config.yaml
arch: "vgg"
model: "image classifier"
dataset: "coloured fractals of 300 iterated function systems on busy backdrops"
train_examples: 195000
image_size: 48
crop_scale_min: 1
horizontal_flip: false
targets: ["system", "colour"]
num_classes: [300, 12]
norm: "layernorm"
hidden_act: "gelu"
depths: [2, 2, 2, 2]
kernel_size: 3
stem: "single"
widths: [96, 192, 384, 768]
downsampling: "max"
loss: "cross_entropy"
init: "xavier_uniform"
optimizer: "adamw"
learning_rate: 0.0014
beta1: 0.9
beta2: 0.99
eps: 1e-10
max_grad_norm: 1.0
max_steps: 35800
batch_size: 128
epochs: 23.5
lr_schedule: "cosine"
final_lr_fraction: 0.05
warmup_steps: 3580
weight_decay: 0.07
Rows from block 5, named by matrix and row number. Each number is 50 + 10 x the weight over the matrix's rms, rounded and kept within 0 to 99. All counts start at 0.
# conv: 3x3 conv (model.blocks.5.conv.weight, 384x384x3x3), inputs 44-54, a 3x3 kernel for each
conv.83:69 59 40 48 60 51 48 55 45 53 67 67 53 42 61 49 42 56 42 42 49 61 49 60 55 33 50 47 39 35 40 31 50 53 34 55 60 43 41 52 37 55 49 43 38 51 34 58 45 38 41 54 64 50 48 49 53 39 55 42 55 72 43 51 54 61 38 49 72 56 47 54 39 48 56 56 45 48 54 47 30 60 62 66 53 59 72 46 53 44 49 44 55 45 27 49 49 48 50
conv.84:30 42 47 32 45 59 53 46 52 26 49 53 50 46 45 56 44 34 61 74 39 67 51 41 30 33 38 53 50 56 54 50 55 61 49 62 30 49 50 37 57 37 48 61 40 50 48 37 46 54 56 50 53 65 58 41 63 58 47 55 35 45 56 53 23 43 53 48 49 45 60 52 41 55 66 58 60 47 49 53 59 38 38 23 52 42 35 53 55 48 52 52 38 54 51 50 51 50 61
conv.85:56 59 68 41 56 58 41 51 45 69 60 54 47 53 46 51 62 38 42 65 65 52 60 68 30 51 53 38 44 51 51 44 64 43 45 40 62 51 45 39 41 52 47 50 50 46 28 50 46 55 52 53 70 61 41 47 71 34 45 49 54 38 48 67 60 53 50 46 50 42 69 49 61 57 58 55 58 54 43 48 59 50 49 50 59 55 54 58 44 32 35 44 71 35 54 68 40 48 57
conv.86:59 51 59 69 59 52 61 56 50 26 57 53 38 53 61 45 53 69 54 60 61 40 39 42 39 55 50 55 57 49 30 45 54 43 42 57 60 63 36 38 61 37 61 49 50 52 51 43 41 68 59 43 36 47 42 47 45 55 52 54 46 58 52 63 64 31 57 72 53 38 35 54 45 63 56 47 56 59 66 33 51 48 45 56 47 32 46 57 74 58 45 53 38 35 47 37 61 42 44
conv.87:45 68 48 60 72 48 51 66 36 65 54 63 69 60 72 59 64 57 72 60 71 55 56 58 46 50 59 54 45 63 49 57 57 51 65 54 53 58 69 53 69 61 56 63 61 48 74 48 55 55 43 41 53 65 48 39 56 53 54 34 57 66 61 57 44 45 76 55 61 50 42 55 57 55 59 65 74 65 59 72 60 67 56 58 61 48 57 57 48 47 44 60 49 45 74 57 57 62 63
conv.88:55 71 71 55 66 62 46 61 52 62 71 76 61 51 62 66 48 55 63 57 59 64 57 58 57 60 64 47 58 59 61 49 67 64 57 32 51 64 49 67 60 64 67 68 46 34 56 43 50 79 54 60 56 45 64 50 59 61 44 51 66 60 57 56 59 50 63 59 62 46 52 68 58 54 48 63 63 62 54 59 49 61 62 58 72 70 67 64 57 46 47 70 56 47 72 55 64 73 45
conv.89:70 59 47 45 51 65 45 43 53 46 50 39 46 58 40 38 43 25 50 50 56 44 37 41 56 49 47 41 53 38 49 57 39 36 36 30 66 50 30 43 58 54 50 35 46 56 53 39 53 42 60 55 57 58 55 46 33 29 31 52 59 53 57 66 38 34 40 43 47 63 57 47 51 59 37 46 52 33 35 54 65 35 60 48 38 59 67 41 47 53 59 43 37 45 45 48 49 57 65
conv.90:47 60 52 64 61 57 64 62 55 61 59 63 54 70 64 69 44 44 65 49 57 42 51 61 72 61 38 38 60 61 48 47 65 59 56 58 58 68 59 62 54 63 62 43 47 52 51 49 70 75 57 59 35 54 45 51 46 55 46 62 55 65 87 45 63 61 56 69 58 49 49 62 64 60 59 61 68 62 62 56 57 50 45 59 57 47 53 60 57 52 59 50 57 64 68 44 66 55 51
conv.91:50 60 47 35 67 49 31 61 61 53 57 62 51 61 64 58 46 40 62 56 41 73 47 48 36 49 58 47 51 67 63 50 50 58 49 63 47 57 65 43 44 55 63 54 43 50 54 73 61 51 48 53 54 48 47 51 56 55 50 47 51 73 55 34 42 58 42 50 59 39 52 49 44 57 51 51 64 59 60 53 53 55 56 56 48 53 58 54 55 58 47 54 57 47 58 49 60 52 49
conv.92:57 37 43 65 56 39 52 54 31 49 45 55 51 59 70 47 53 52 39 50 51 40 50 56 60 43 47 64 72 51 57 53 65 43 64 76 43 60 50 49 54 37 19 49 50 51 61 44 48 48 53 59 38 51 36 60 47 41 61 41 44 38 65 60 51 36 57 56 44 51 66 51 57 53 50 52 29 45 52 54 66 58 42 50 47 49 47 58 44 39 53 54 40 33 64 50 39 53 50
conv.93:41 35 44 37 41 51 43 36 41 41 49 42 60 41 50 63 71 59 41 45 50 44 53 54 39 39 39 38 55 58 67 51 58 53 59 34 44 43 52 36 38 55 29 37 55 46 48 72 40 33 43 34 44 32 58 43 46 67 43 46 46 48 54 59 47 45 56 46 44 55 50 58 55 46 34 45 70 58 58 72 41 58 57 37 54 58 44 51 61 44 43 48 56 39 51 46 40 54 56
conv.94:50 62 52 36 63 50 45 66 45 62 62 72 60 54 57 60 57 46 61 56 65 59 55 63 60 52 53 55 44 53 56 57 65 58 56 52 55 68 56 47 66 59 50 62 55 55 63 38 48 66 61 61 55 50 56 57 64 52 49 53 67 51 72 58 56 47 59 58 53 58 50 52 53 58 43 54 66 60 52 53 48 53 55 48 62 58 50 69 55 46 60 67 41 48 75 63 48 67 53
conv.95:48 66 58 50 62 63 51 65 57 58 66 66 58 58 66 65 51 52 55 56 56 61 68 63 74 63 56 47 42 70 56 58 65 58 50 69 55 71 58 58 67 73 70 66 53 48 60 51 52 62 55 71 40 50 49 54 72 54 54 55 60 61 59 47 58 51 68 65 61 50 55 60 54 60 52 55 67 62 53 59 49 62 59 51 66 61 45 66 55 51 56 61 43 57 79 68 76 57 55
conv.96:56 53 65 35 48 50 54 46 61 50 49 49 47 63 55 47 49 45 65 50 43 57 60 22 55 65 53 59 51 38 46 61 42 39 49 57 53 46 44 50 55 47 58 62 54 45 42 61 66 53 56 65 54 46 49 51 59 38 40 61 40 33 43 34 37 47 48 52 53 36 59 52 39 49 59 57 63 50 51 71 65 49 60 31 60 69 66 63 63 49 58 46 53 63 53 48 58 55 61
conv.97:57 60 73 49 72 59 63 82 45 57 63 74 69 60 74 68 56 46 65 56 55 65 67 73 54 54 60 56 65 60 60 57 64 60 56 59 54 68 51 53 83 65 63 66 56 49 67 50 40 74 55 68 49 53 53 47 63 47 61 62 53 69 64 56 54 50 75 67 63 62 66 59 58 69 52 59 77 67 57 63 53 69 62 63 72 72 53 72 62 61 65 71 41 51 82 65 70 64 50
conv.98:45 42 47 57 35 47 52 52 49 57 58 49 53 57 42 50 57 48 56 51 51 58 53 43 59 52 43 60 48 45 53 48 46 51 67 40 43 52 54 47 46 46 42 50 40 40 51 48 54 61 45 44 51 45 53 56 38 55 59 54 47 53 48 51 58 51 57 43 57 61 44 40 57 42 47 35 32 45 32 41 46 58 47 57 56 57 44 52 42 53 48 63 47 62 58 50 57 53 41
conv.99:43 48 49 46 52 61 43 47 50 49 53 56 40 59 49 34 37 47 48 43 53 38 55 41 26 56 63 63 37 36 52 53 60 54 62 51 54 20 42 62 61 41 55 57 61 23 46 36 55 70 45 42 62 58 47 48 42 40 29 43 51 56 66 33 39 46 61 46 47 39 60 60 53 65 62 53 50 37 64 61 59 48 58 62 64 60 61 45 42 39 46 55 61 54 65 56 60 65 37
conv.100:38 51 60 44 65 59 56 61 44 59 50 60 65 76 51 54 62 56 49 44 50 55 63 57 68 61 58 35 66 49 56 48 63 48 49 66 49 71 55 48 76 62 50 66 65 46 59 42 58 55 57 62 61 42 51 42 70 44 56 55 58 62 53 45 55 55 44 79 58 37 56 53 46 67 48 53 65 57 44 52 48 60 64 59 55 65 60 63 58 63 53 61 48 50 66 67 59 46 48
conv.101:44 26 51 51 45 58 46 47 61 62 59 42 57 67 60 44 48 49 25 53 53 71 42 50 67 59 45 55 52 47 44 42 39 54 53 51 39 49 42 30 53 59 58 42 48 35 36 59 48 54 47 55 61 67 57 44 58 53 52 60 74 45 73 62 53 54 47 53 56 54 46 46 45 26 32 38 54 47 30 44 45 46 63 40 32 55 59 51 45 52 49 45 43 44 50 53 48 59 63
conv.102:57 32 46 56 32 68 50 34 55 39 60 59 37 54 54 56 54 36 38 55 55 40 65 53 32 36 45 41 53 61 52 55 33 52 57 43 56 47 52 62 38 35 36 58 43 56 35 60 49 20 63 48 47 57 61 50 55 50 44 52 36 58 56 55 64 47 46 49 49 40 58 53 49 52 56 42 37 38 61 50 31 49 49 47 45 57 55 50 53 50 56 48 50 61 21 47 41 35 64
conv.103:56 48 37 52 54 62 59 53 49 21 43 69 53 46 64 42 43 47 56 39 45 39 49 54 48 53 60 58 54 46 17 23 41 57 54 39 60 56 50 54 55 41 36 47 48 41 69 60 30 55 62 59 52 58 35 60 51 39 55 55 51 65 59 68 53 35 59 54 60 53 42 54 53 47 57 57 37 50 50 28 53 49 30 41 70 47 43 51 63 47 56 42 52 45 52 59 46 46 50
conv.104:30 38 49 37 39 62 25 46 56 40 51 43 38 44 35 38 56 58 51 59 58 52 55 46 64 51 53 35 51 47 49 57 52 57 46 30 50 42 40 57 46 51 42 37 48 69 60 67 51 60 62 37 38 35 58 38 48 52 37 49 65 53 38 55 35 45 47 52 53 48 47 65 57 41 57 37 53 49 59 55 49 41 63 49 51 54 34 64 75 57 57 60 37 48 44 42 41 52 49
conv.105:47 39 40 56 35 52 41 42 59 27 43 53 42 52 58 58 44 61 52 59 55 56 54 43 64 52 53 57 54 55 53 48 56 54 44 45 50 43 57 57 46 53 57 57 54 46 56 59 42 52 32 41 49 46 50 38 56 45 45 56 49 48 49 41 50 63 49 39 53 53 43 58 55 36 48 34 50 42 45 44 32 55 59 34 66 66 52 61 53 56 52 46 56 56 52 44 50 56 59
conv.106:53 58 44 43 72 58 53 71 68 56 60 64 58 44 61 59 60 49 48 67 58 47 48 47 48 56 60 49 62 62 46 44 57 37 47 39 67 69 61 59 51 47 57 64 55 49 52 44 45 51 59 67 58 64 41 61 41 47 62 70 55 39 53 53 75 35 55 69 42 63 71 63 45 57 52 54 52 60 60 64 51 33 48 65 66 53 49 53 63 68 72 55 53 42 61 69 50 55 68
conv.107:52 45 52 57 50 48 67 56 50 50 36 36 50 53 46 48 52 63 54 52 57 45 44 55 49 35 31 54 54 52 46 47 41 62 64 48 62 46 62 37 52 64 56 53 62 58 46 68 63 51 52 54 52 47 31 48 48 68 26 61 53 66 52 57 65 42 54 49 57 48 30 41 70 48 54 43 26 50 53 36 59 42 51 41 42 40 61 52 49 42 59 55 39 43 42 48 61 56 40
conv.108:42 62 53 48 46 47 45 44 38 32 47 53 23 25 45 46 60 66 52 51 53 48 48 54 43 38 49 56 48 59 67 52 56 64 42 51 50 55 49 52 47 47 43 60 58 64 42 58 62 57 56 41 42 31 54 55 49 72 36 52 55 55 41 44 58 51 46 37 45 45 45 40 41 58 66 47 53 54 38 31 46 47 52 48 30 51 45 51 64 60 55 43 53 55 61 51 57 44 46
conv.109:59 41 65 43 43 54 25 33 42 50 60 60 40 59 46 54 51 39 58 51 55 66 60 62 53 48 55 45 69 54 62 55 59 51 54 58 48 43 51 46 34 40 36 60 51 50 45 56 58 37 30 62 53 50 64 62 53 45 50 54 56 50 43 35 45 59 33 43 52 42 48 45 44 45 49 37 37 33 60 44 41 54 65 57 52 44 44 49 47 49 55 44 53 59 31 44 49 48 42
conv.110:58 56 61 50 34 45 45 35 61 40 60 60 53 48 57 46 49 43 38 24 60 53 59 63 45 55 52 59 61 44 60 59 45 57 37 33 67 51 64 62 64 52 49 44 52 54 51 41 33 49 57 44 47 57 61 58 37 40 39 32 33 50 57 72 48 46 67 37 35 52 35 50 45 39 48 39 57 65 49 59 59 52 50 50 41 56 49 54 51 47 44 53 61 52 63 44 40 47 38
conv.111:55 51 36 49 64 53 52 51 57 50 50 42 47 69 31 45 52 42 66 61 58 65 45 49 44 57 44 51 53 52 41 13 39 50 39 64 53 48 51 55 44 46 34 53 49 63 43 57 46 44 53 68 42 60 51 54 68 41 46 57 52 39 44 29 64 36 29 60 54 39 57 43 48 41 57 62 37 37 56 54 41 44 34 40 55 59 33 47 56 59 47 45 53 38 40 58 62 32 44
conv.112:47 49 38 48 64 64 66 69 53 44 44 48 40 43 59 38 42 64 58 45 52 58 54 47 51 40 36 31 37 34 58 56 52 62 63 46 41 36 49 31 49 61 56 57 49 43 33 41 41 48 44 58 64 48 44 56 63 55 45 43 52 63 53 31 45 54 48 47 57 58 51 42 67 56 52 62 52 26 54 42 36 58 50 34 60 50 42 43 34 42 44 36 43 48 45 41 60 59 35
conv.113:44 61 50 30 40 46 40 37 44 55 51 56 54 53 61 66 56 67 40 48 72 38 59 54 47 39 38 57 51 47 48 38 58 47 26 59 36 50 45 42 58 51 45 63 58 51 52 61 58 59 44 36 34 41 57 43 47 58 50 35 64 53 46 50 66 57 41 52 49 49 47 38 42 37 50 55 51 40 45 44 46 65 42 25 57 39 28 46 37 49 28 49 61 50 52 59 52 60 61
conv.114:44 62 44 60 68 47 48 54 50 33 57 52 40 46 66 39 50 51 57 63 46 55 34 51 42 34 34 43 51 56 62 50 40 45 40 61 42 56 61 43 43 57 49 59 49 60 60 45 66 55 35 39 40 55 55 48 45 48 63 67 52 40 67 27 44 46 49 56 60 48 43 48 68 52 55 44 47 42 45 56 56 60 53 55 47 54 47 31 49 37 43 46 56 54 52 27 58 58 34
conv.115:47 42 49 61 46 54 48 45 47 67 53 59 47 41 40 28 45 49 42 37 56 49 52 62 46 45 42 41 30 40 31 63 63 46 56 39 58 61 50 52 54 51 43 62 60 47 56 53 48 48 39 42 53 41 58 41 27 54 63 51 46 59 60 62 45 45 56 58 54 53 51 62 46 48 29 51 54 45 59 59 43 64 54 66 41 40 44 43 40 32 28 47 62 44 56 37 30 46 48
conv.116:47 43 57 46 52 47 57 41 42 60 60 45 38 60 52 48 56 53 50 50 33 70 61 41 59 57 57 37 43 52 50 44 57 51 68 54 69 49 54 68 66 40 51 45 53 56 44 64 40 48 56 55 27 45 43 50 67 48 45 59 44 46 40 30 48 55 45 43 43 53 65 41 58 52 61 49 41 50 62 43 54 53 60 58 53 61 51 21 40 65 63 49 44 26 53 45 48 51 58
conv.117:25 53 46 23 39 49 35 56 55 58 47 48 67 51 42 61 43 45 56 59 34 69 57 30 53 59 55 61 63 40 52 42 45 36 50 42 47 67 59 48 49 55 44 41 49 33 57 45 33 57 59 41 64 59 22 28 60 29 43 51 49 45 57 54 53 50 56 47 49 64 47 37 57 54 54 60 51 54 51 50 59 33 59 68 50 43 58 43 53 55 49 61 52 60 62 47 54 53 32
conv.118:43 46 41 46 55 53 63 54 58 40 48 38 49 46 52 49 61 60 46 50 55 44 57 64 30 40 51 70 48 43 43 67 43 46 68 46 36 57 55 43 65 51 70 54 62 70 57 52 54 43 42 46 24 47 57 63 51 59 53 43 54 55 51 44 52 40 43 48 37 48 54 45 42 55 52 63 66 38 46 62 53 32 52 31 36 51 43 28 58 41 40 62 49 51 52 61 59 54 66
conv.119:38 50 54 49 87 59 42 82 59 65 61 74 69 70 68 57 51 58 64 57 66 63 60 65 57 57 63 61 68 57 55 61 65 59 52 52 51 61 46 54 68 63 62 61 46 48 45 39 53 81 57 65 62 60 54 39 69 62 50 53 53 61 65 55 48 43 67 72 62 61 61 58 58 68 55 45 69 71 52 60 55 57 55 52 64 72 56 63 65 59 57 59 42 62 75 52 64 58 47
conv.120:55 47 52 57 54 58 52 37 51 65 62 63 65 59 55 49 57 52 46 38 52 42 55 65 43 50 69 54 43 38 39 16 36 34 36 72 54 39 44 45 40 38 57 43 58 57 27 29 44 24 48 40 58 59 48 55 48 49 54 43 47 59 55 55 51 52 37 52 40 48 50 52 44 35 52 51 49 48 66 54 52 48 49 50 44 51 60 39 45 44 36 36 42 50 34 50 40 45 58
conv.121:59 68 63 57 68 61 40 75 60 70 66 80 62 51 66 62 49 54 54 52 59 60 58 70 59 46 54 55 53 67 49 50 54 56 45 55 71 71 40 56 65 73 62 57 53 52 55 47 55 74 55 61 59 63 50 49 54 43 61 51 57 62 65 59 51 49 77 55 62 53 66 56 57 68 48 54 74 64 45 55 50 58 60 63 69 54 58 65 56 51 65 59 43 53 71 54 50 66 55
conv.122:54 53 51 49 45 52 36 41 50 48 49 51 54 48 50 34 40 47 39 47 28 47 54 58 54 58 68 33 44 35 47 57 42 59 30 40 39 45 57 45 38 50 51 57 64 55 37 26 60 32 42 40 46 56 50 49 49 56 59 55 43 39 44 49 54 73 29 32 51 34 28 52 37 47 50 54 51 57 60 60 46 56 30 54 28 31 38 42 49 56 51 46 37 56 17 25 50 42 40
conv.123:62 43 51 59 50 50 68 53 50 34 41 52 59 58 68 62 51 51 51 53 61 52 52 60 46 45 66 83 47 49 50 24 45 43 29 64 45 24 37 46 53 46 57 50 50 58 48 52 56 40 49 53 44 53 62 56 54 45 47 45 47 66 67 40 41 51 39 49 52 61 54 64 44 24 51 42 40 58 53 50 58 42 47 24 54 54 52 48 55 51 58 37 48 55 42 40 63 44 36
conv.124:56 60 60 54 65 43 52 50 55 48 39 37 35 53 48 46 70 62 58 47 58 44 36 52 48 48 52 52 60 60 45 56 47 41 38 49 69 59 43 57 43 45 37 56 57 66 40 44 67 44 56 43 34 65 24 64 62 58 52 58 50 59 59 49 57 45 42 63 50 26 59 45 50 64 59 51 49 51 58 48 53 54 60 52 32 54 29 65 64 48 61 55 51 58 48 52 47 39 58
conv.125:51 48 37 48 48 46 55 39 46 62 62 49 47 52 60 60 58 59 46 39 61 65 53 26 38 61 61 22 52 60 38 75 63 36 54 52 49 39 52 60 52 54 48 27 61 46 47 63 59 59 56 35 54 45 40 36 43 52 49 52 46 51 48 41 34 58 69 51 57 66 56 64 47 37 43 50 60 56 42 52 57 44 56 41 36 39 43 55 60 28 47 36 55 60 37 55 54 46 58
conv.126:35 54 56 33 73 57 31 59 55 57 46 54 66 71 55 50 60 59 62 61 66 45 51 65 49 51 64 63 74 60 48 60 63 48 54 66 41 54 42 51 75 58 42 56 46 62 63 71 51 61 62 61 43 45 41 53 61 57 43 46 61 52 53 41 50 31 69 78 56 54 61 68 52 75 58 54 68 74 53 50 41 58 67 58 50 53 62 51 60 43 44 58 69 50 73 77 55 57 64
conv.127:68 58 53 70 59 34 62 61 45 63 53 44 46 56 56 57 64 59 64 43 53 45 45 37 51 48 36 60 42 54 31 52 54 55 46 50 68 48 61 55 42 49 50 48 35 55 56 52 28 44 34 69 47 58 51 52 49 46 49 72 51 25 56 42 59 66 56 61 65 58 51 54 50 49 62 61 34 40 50 65 65 54 44 53 50 42 29 70 59 56 57 53 47 46 58 61 38 53 57
conv.128:54 32 46 58 37 54 42 39 40 63 35 59 38 51 54 40 48 43 59 42 54 45 43 31 49 52 41 32 41 47 45 46 37 31 51 58 59 47 44 46 46 61 48 48 49 58 61 50 59 45 27 53 51 48 42 60 53 58 48 47 62 42 60 37 37 65 57 41 35 47 78 56 48 51 65 67 50 44 53 60 66 48 50 48 46 67 64 35 52 73 54 60 39 42 39 47 40 54 67
conv.129:54 58 63 58 38 58 56 38 52 52 31 36 39 52 41 45 57 65 45 47 65 57 51 55 64 54 48 42 39 60 61 60 41 58 55 28 60 64 58 47 52 70 40 43 58 69 58 45 64 45 59 41 34 39 33 49 47 50 55 52 55 53 32 65 49 32 45 53 63 41 38 42 57 57 61 61 49 47 47 45 53 48 41 53 56 40 36 58 64 48 68 47 45 59 43 55 41 47 56
conv.130:55 57 52 37 56 50 36 48 37 64 33 44 65 39 53 48 49 67 57 55 48 62 49 55 58 41 51 43 33 56 51 37 46 48 49 46 70 55 76 60 60 50 55 45 45 42 57 61 47 63 34 60 67 51 61 47 64 48 44 47 53 71 42 69 52 66 52 58 60 46 41 47 59 41 54 58 54 47 66 51 59 55 54 59 64 37 59 59 36 47 46 68 60 39 56 57 57 60 63
conv.131:50 56 62 29 57 56 44 58 31 35 51 50 43 47 60 55 59 59 62 48 49 59 37 44 27 28 50 32 60 60 54 59 45 53 44 55 40 22 46 49 57 47 58 62 47 33 28 35 50 71 58 55 43 40 55 55 48 55 44 46 60 50 43 47 53 58 41 55 54 60 55 49 52 49 51 38 42 62 39 52 62 51 52 48 49 46 47 46 36 48 44 43 43 23 62 62 55 57 52
conv.132:57 48 55 43 48 47 56 50 63 56 53 46 57 49 34 44 79 47 50 43 49 67 58 54 54 44 40 61 65 38 59 46 46 47 45 42 42 61 58 49 58 34 50 45 47 40 44 42 73 42 61 58 34 40 37 58 31 27 36 40 59 46 46 58 64 46 51 52 47 50 52 47 63 52 55 60 46 64 63 72 51 38 56 65 57 44 49 49 51 47 62 61 47 54 58 47 55 46 51
conv.133:39 48 56 53 54 64 35 43 52 50 57 64 54 54 61 52 56 58 36 38 11 64 62 59 64 53 55 60 47 53 62 50 38 54 52 46 30 63 40 45 50 57 38 64 62 60 56 43 60 45 42 45 59 67 67 49 56 29 52 59 32 61 55 51 44 47 38 46 55 48 47 39 51 58 62 60 39 48 54 52 66 54 59 49 48 48 38 61 60 27 58 49 24 70 47 40 66 76 55
conv.134:60 43 50 49 55 56 58 53 55 57 48 56 48 48 51 61 62 48 41 52 59 46 57 47 57 61 46 39 60 55 48 53 47 55 57 59 64 43 56 48 61 53 55 61 59 59 50 59 42 59 46 63 60 59 50 64 48 59 48 48 36 51 58 66 58 51 57 48 49 33 65 53 49 49 47 48 51 61 51 49 48 48 48 50 57 57 45 53 55 51 60 58 47 47 65 61 53 54 41
conv.135:55 39 47 55 32 45 41 33 57 67 43 45 57 46 36 45 39 56 63 49 53 61 45 39 60 47 44 36 45 44 42 44 37 41 41 52 59 63 61 46 49 40 50 39 61 56 55 61 59 40 58 49 37 47 31 47 47 47 43 60 67 56 51 63 53 34 43 52 47 49 45 33 52 54 53 45 38 38 68 50 54 48 53 61 56 41 45 43 40 60 47 46 65 37 37 64 42 32 61
conv.136:55 76 66 43 79 63 50 79 57 67 70 74 69 65 75 68 59 53 57 61 65 66 67 77 55 57 68 60 61 68 61 52 75 64 55 53 52 72 56 53 80 75 60 72 63 59 65 50 47 76 54 70 55 63 52 51 66 53 53 51 66 65 70 43 56 50 72 68 61 56 65 67 52 74 54 60 78 67 55 61 48 71 68 60 81 72 61 72 65 58 66 68 52 49 79 64 58 68 58
conv.137:63 56 56 50 59 61 51 51 54 55 44 61 49 44 55 39 42 52 38 53 44 51 46 44 48 48 62 32 31 41 27 38 61 50 53 45 64 32 33 39 39 41 41 52 57 32 41 45 53 48 44 64 60 46 48 59 44 59 51 38 59 42 29 57 56 59 51 58 56 51 58 45 58 63 25 63 54 22 50 55 15 45 52 62 50 44 51 45 58 42 56 53 47 51 52 38 56 46 54
conv.138:64 32 44 56 35 65 57 47 62 55 51 51 56 58 58 47 61 58 29 58 72 20 59 40 56 62 54 60 62 42 49 64 53 55 49 65 42 38 57 39 43 55 54 65 42 58 48 49 50 52 57 65 42 41 34 54 20 72 53 50 67 25 31 49 60 48 59 40 56 56 30 55 53 61 48 41 65 48 45 42 52 42 54 55 42 50 53 35 59 53 59 51 54 55 54 67 45 59 52
conv.139:47 33 54 65 53 48 57 54 43 44 21 44 52 50 40 50 58 56 47 59 57 46 47 49 58 32 45 36 49 53 36 40 52 46 59 41 50 50 55 50 44 56 45 44 41 47 49 47 38 54 52 47 25 36 44 49 38 52 59 54 41 31 58 45 54 44 43 65 46 33 38 65 45 53 58 49 30 62 50 58 40 59 56 45 44 25 47 45 48 52 49 44 49 39 56 63 49 27 40
conv.140:44 34 53 46 47 40 50 48 32 33 47 56 49 47 44 64 59 48 45 45 46 41 42 56 55 58 74 47 51 55 56 47 26 69 68 42 53 39 51 46 54 47 44 52 55 56 59 54 55 61 66 44 40 35 69 55 40 48 63 51 45 41 60 58 45 50 53 41 47 41 30 48 48 33 38 69 69 55 42 58 49 58 46 46 53 56 54 66 62 51 44 48 38 43 60 57 52 58 58
conv.141:49 49 46 58 42 53 32 43 40 57 42 46 49 58 55 27 55 50 44 39 64 34 29 80 51 54 55 63 74 38 46 58 34 41 36 40 51 41 66 68 54 57 50 56 71 57 46 63 51 49 42 44 41 52 44 59 58 49 42 51 25 45 47 58 56 52 68 51 42 55 55 38 51 34 51 34 44 57 40 61 53 60 55 43 36 44 48 48 25 36 32 36 57 60 59 56 50 53 43
conv.142:63 52 58 55 38 70 45 49 45 53 52 54 48 57 60 59 49 53 40 46 37 43 46 42 52 59 62 63 56 41 57 40 32 41 33 61 52 38 31 51 44 58 60 32 51 71 54 48 54 37 29 57 56 69 60 41 67 50 50 54 52 63 24 47 40 71 58 32 68 60 58 43 46 35 44 53 63 42 55 54 53 43 39 36 42 60 50 46 54 55 45 59 43 71 48 47 54 49 48
conv.143:35 63 66 45 35 61 70 59 73 58 44 43 55 59 61 50 50 53 60 44 30 42 37 42 60 53 47 61 46 58 46 35 50 50 56 49 36 35 57 38 62 56 53 67 64 44 64 68 50 51 36 58 55 54 50 57 37 42 48 23 34 60 57 40 64 45 47 62 43 50 44 57 37 40 70 32 43 59 50 57 59 37 57 65 64 59 62 42 38 49 36 30 61 23 37 53 62 57 42
conv.144:53 57 48 46 58 56 47 65 41 59 65 49 59 55 55 60 54 55 53 51 48 61 36 59 59 43 47 45 35 50 49 37 52 59 59 57 48 53 58 63 49 46 61 57 51 65 61 43 55 52 30 63 64 40 63 38 35 44 61 70 41 49 58 42 42 69 47 47 57 52 36 37 55 53 52 60 55 53 67 52 51 60 60 60 39 34 51 30 41 41 49 65 52 56 56 47 55 55 40
conv.145:35 51 43 50 78 58 39 74 55 55 60 58 61 51 45 49 43 60 37 35 38 44 41 42 68 58 47 60 28 36 54 53 65 62 56 57 49 44 62 60 71 49 46 52 47 71 42 57 62 54 51 56 40 40 43 52 65 57 50 56 58 36 63 46 46 52 63 52 49 40 55 48 43 55 57 65 58 71 56 57 53 48 73 64 49 51 42 56 38 56 59 27 44 42 44 50 32 48 39
conv.146:64 59 58 44 52 60 46 54 55 45 64 49 62 55 42 68 63 50 43 49 50 65 57 54 49 43 49 60 54 65 48 69 48 42 50 20 35 68 51 62 55 51 56 45 56 54 56 56 59 50 52 72 55 55 46 37 53 31 55 48 52 56 51 54 35 35 34 53 63 58 60 40 42 61 52 60 55 57 43 43 59 56 39 38 60 46 42 60 51 49 43 71 51 58 52 33 70 50 46
conv.147:63 37 39 66 33 45 51 48 55 35 58 52 63 43 54 68 62 62 40 39 54 40 38 41 56 55 45 32 54 55 65 73 55 44 65 42 47 43 51 41 31 46 55 43 42 61 52 43 57 27 18 53 48 58 52 66 42 56 54 53 31 44 56 52 59 58 56 37 57 50 47 40 44 26 32 42 53 42 53 52 57 42 43 36 39 40 40 33 43 63 52 37 57 58 38 50 30 53 54
conv.148:72 60 49 50 53 46 33 35 53 63 65 46 55 57 54 43 33 45 33 49 25 59 66 53 64 55 54 42 38 36 45 36 43 49 47 62 50 51 44 38 42 49 64 45 45 39 29 41 32 39 54 63 62 51 49 53 58 39 49 38 45 42 30 55 55 53 33 52 52 42 41 57 38 48 37 55 51 48 64 58 35 46 69 67 45 46 70 57 62 58 35 29 53 54 26 38 63 51 51
conv.149:52 52 61 43 49 61 50 60 62 61 47 43 34 37 27 60 47 58 44 40 36 42 34 52 41 41 56 40 44 64 57 49 53 55 48 36 45 40 42 52 55 59 55 56 64 52 51 64 33 47 52 58 55 37 49 54 50 56 53 59 40 26 54 28 50 54 35 50 64 52 58 62 51 38 40 54 54 41 58 56 54 68 66 44 54 53 42 55 57 48 48 37 48 43 36 53 59 69 52
conv.150:42 69 60 36 43 31 54 56 37 27 48 40 49 34 52 69 45 32 71 59 56 46 48 39 53 58 52 49 60 69 59 49 48 33 41 48 17 54 59 54 38 59 56 57 44 17 59 59 41 51 26 47 51 55 48 41 40 35 53 51 47 49 58 33 55 60 52 53 56 65 49 55 38 51 44 56 49 48 52 52 39 21 35 49 55 53 51 39 38 33 32 45 54 37 51 26 44 55 41
conv.151:32 55 48 43 67 55 49 55 50 53 49 65 63 49 58 45 52 31 54 60 61 60 41 54 73 34 47 57 51 60 27 47 37 54 66 46 62 48 43 52 49 52 32 53 56 47 44 45 51 60 41 61 63 60 60 68 41 47 53 66 37 47 76 64 49 50 47 53 56 55 38 42 46 63 57 60 46 54 55 55 45 62 57 50 57 35 54 47 42 60 64 51 48 45 56 51 53 50 53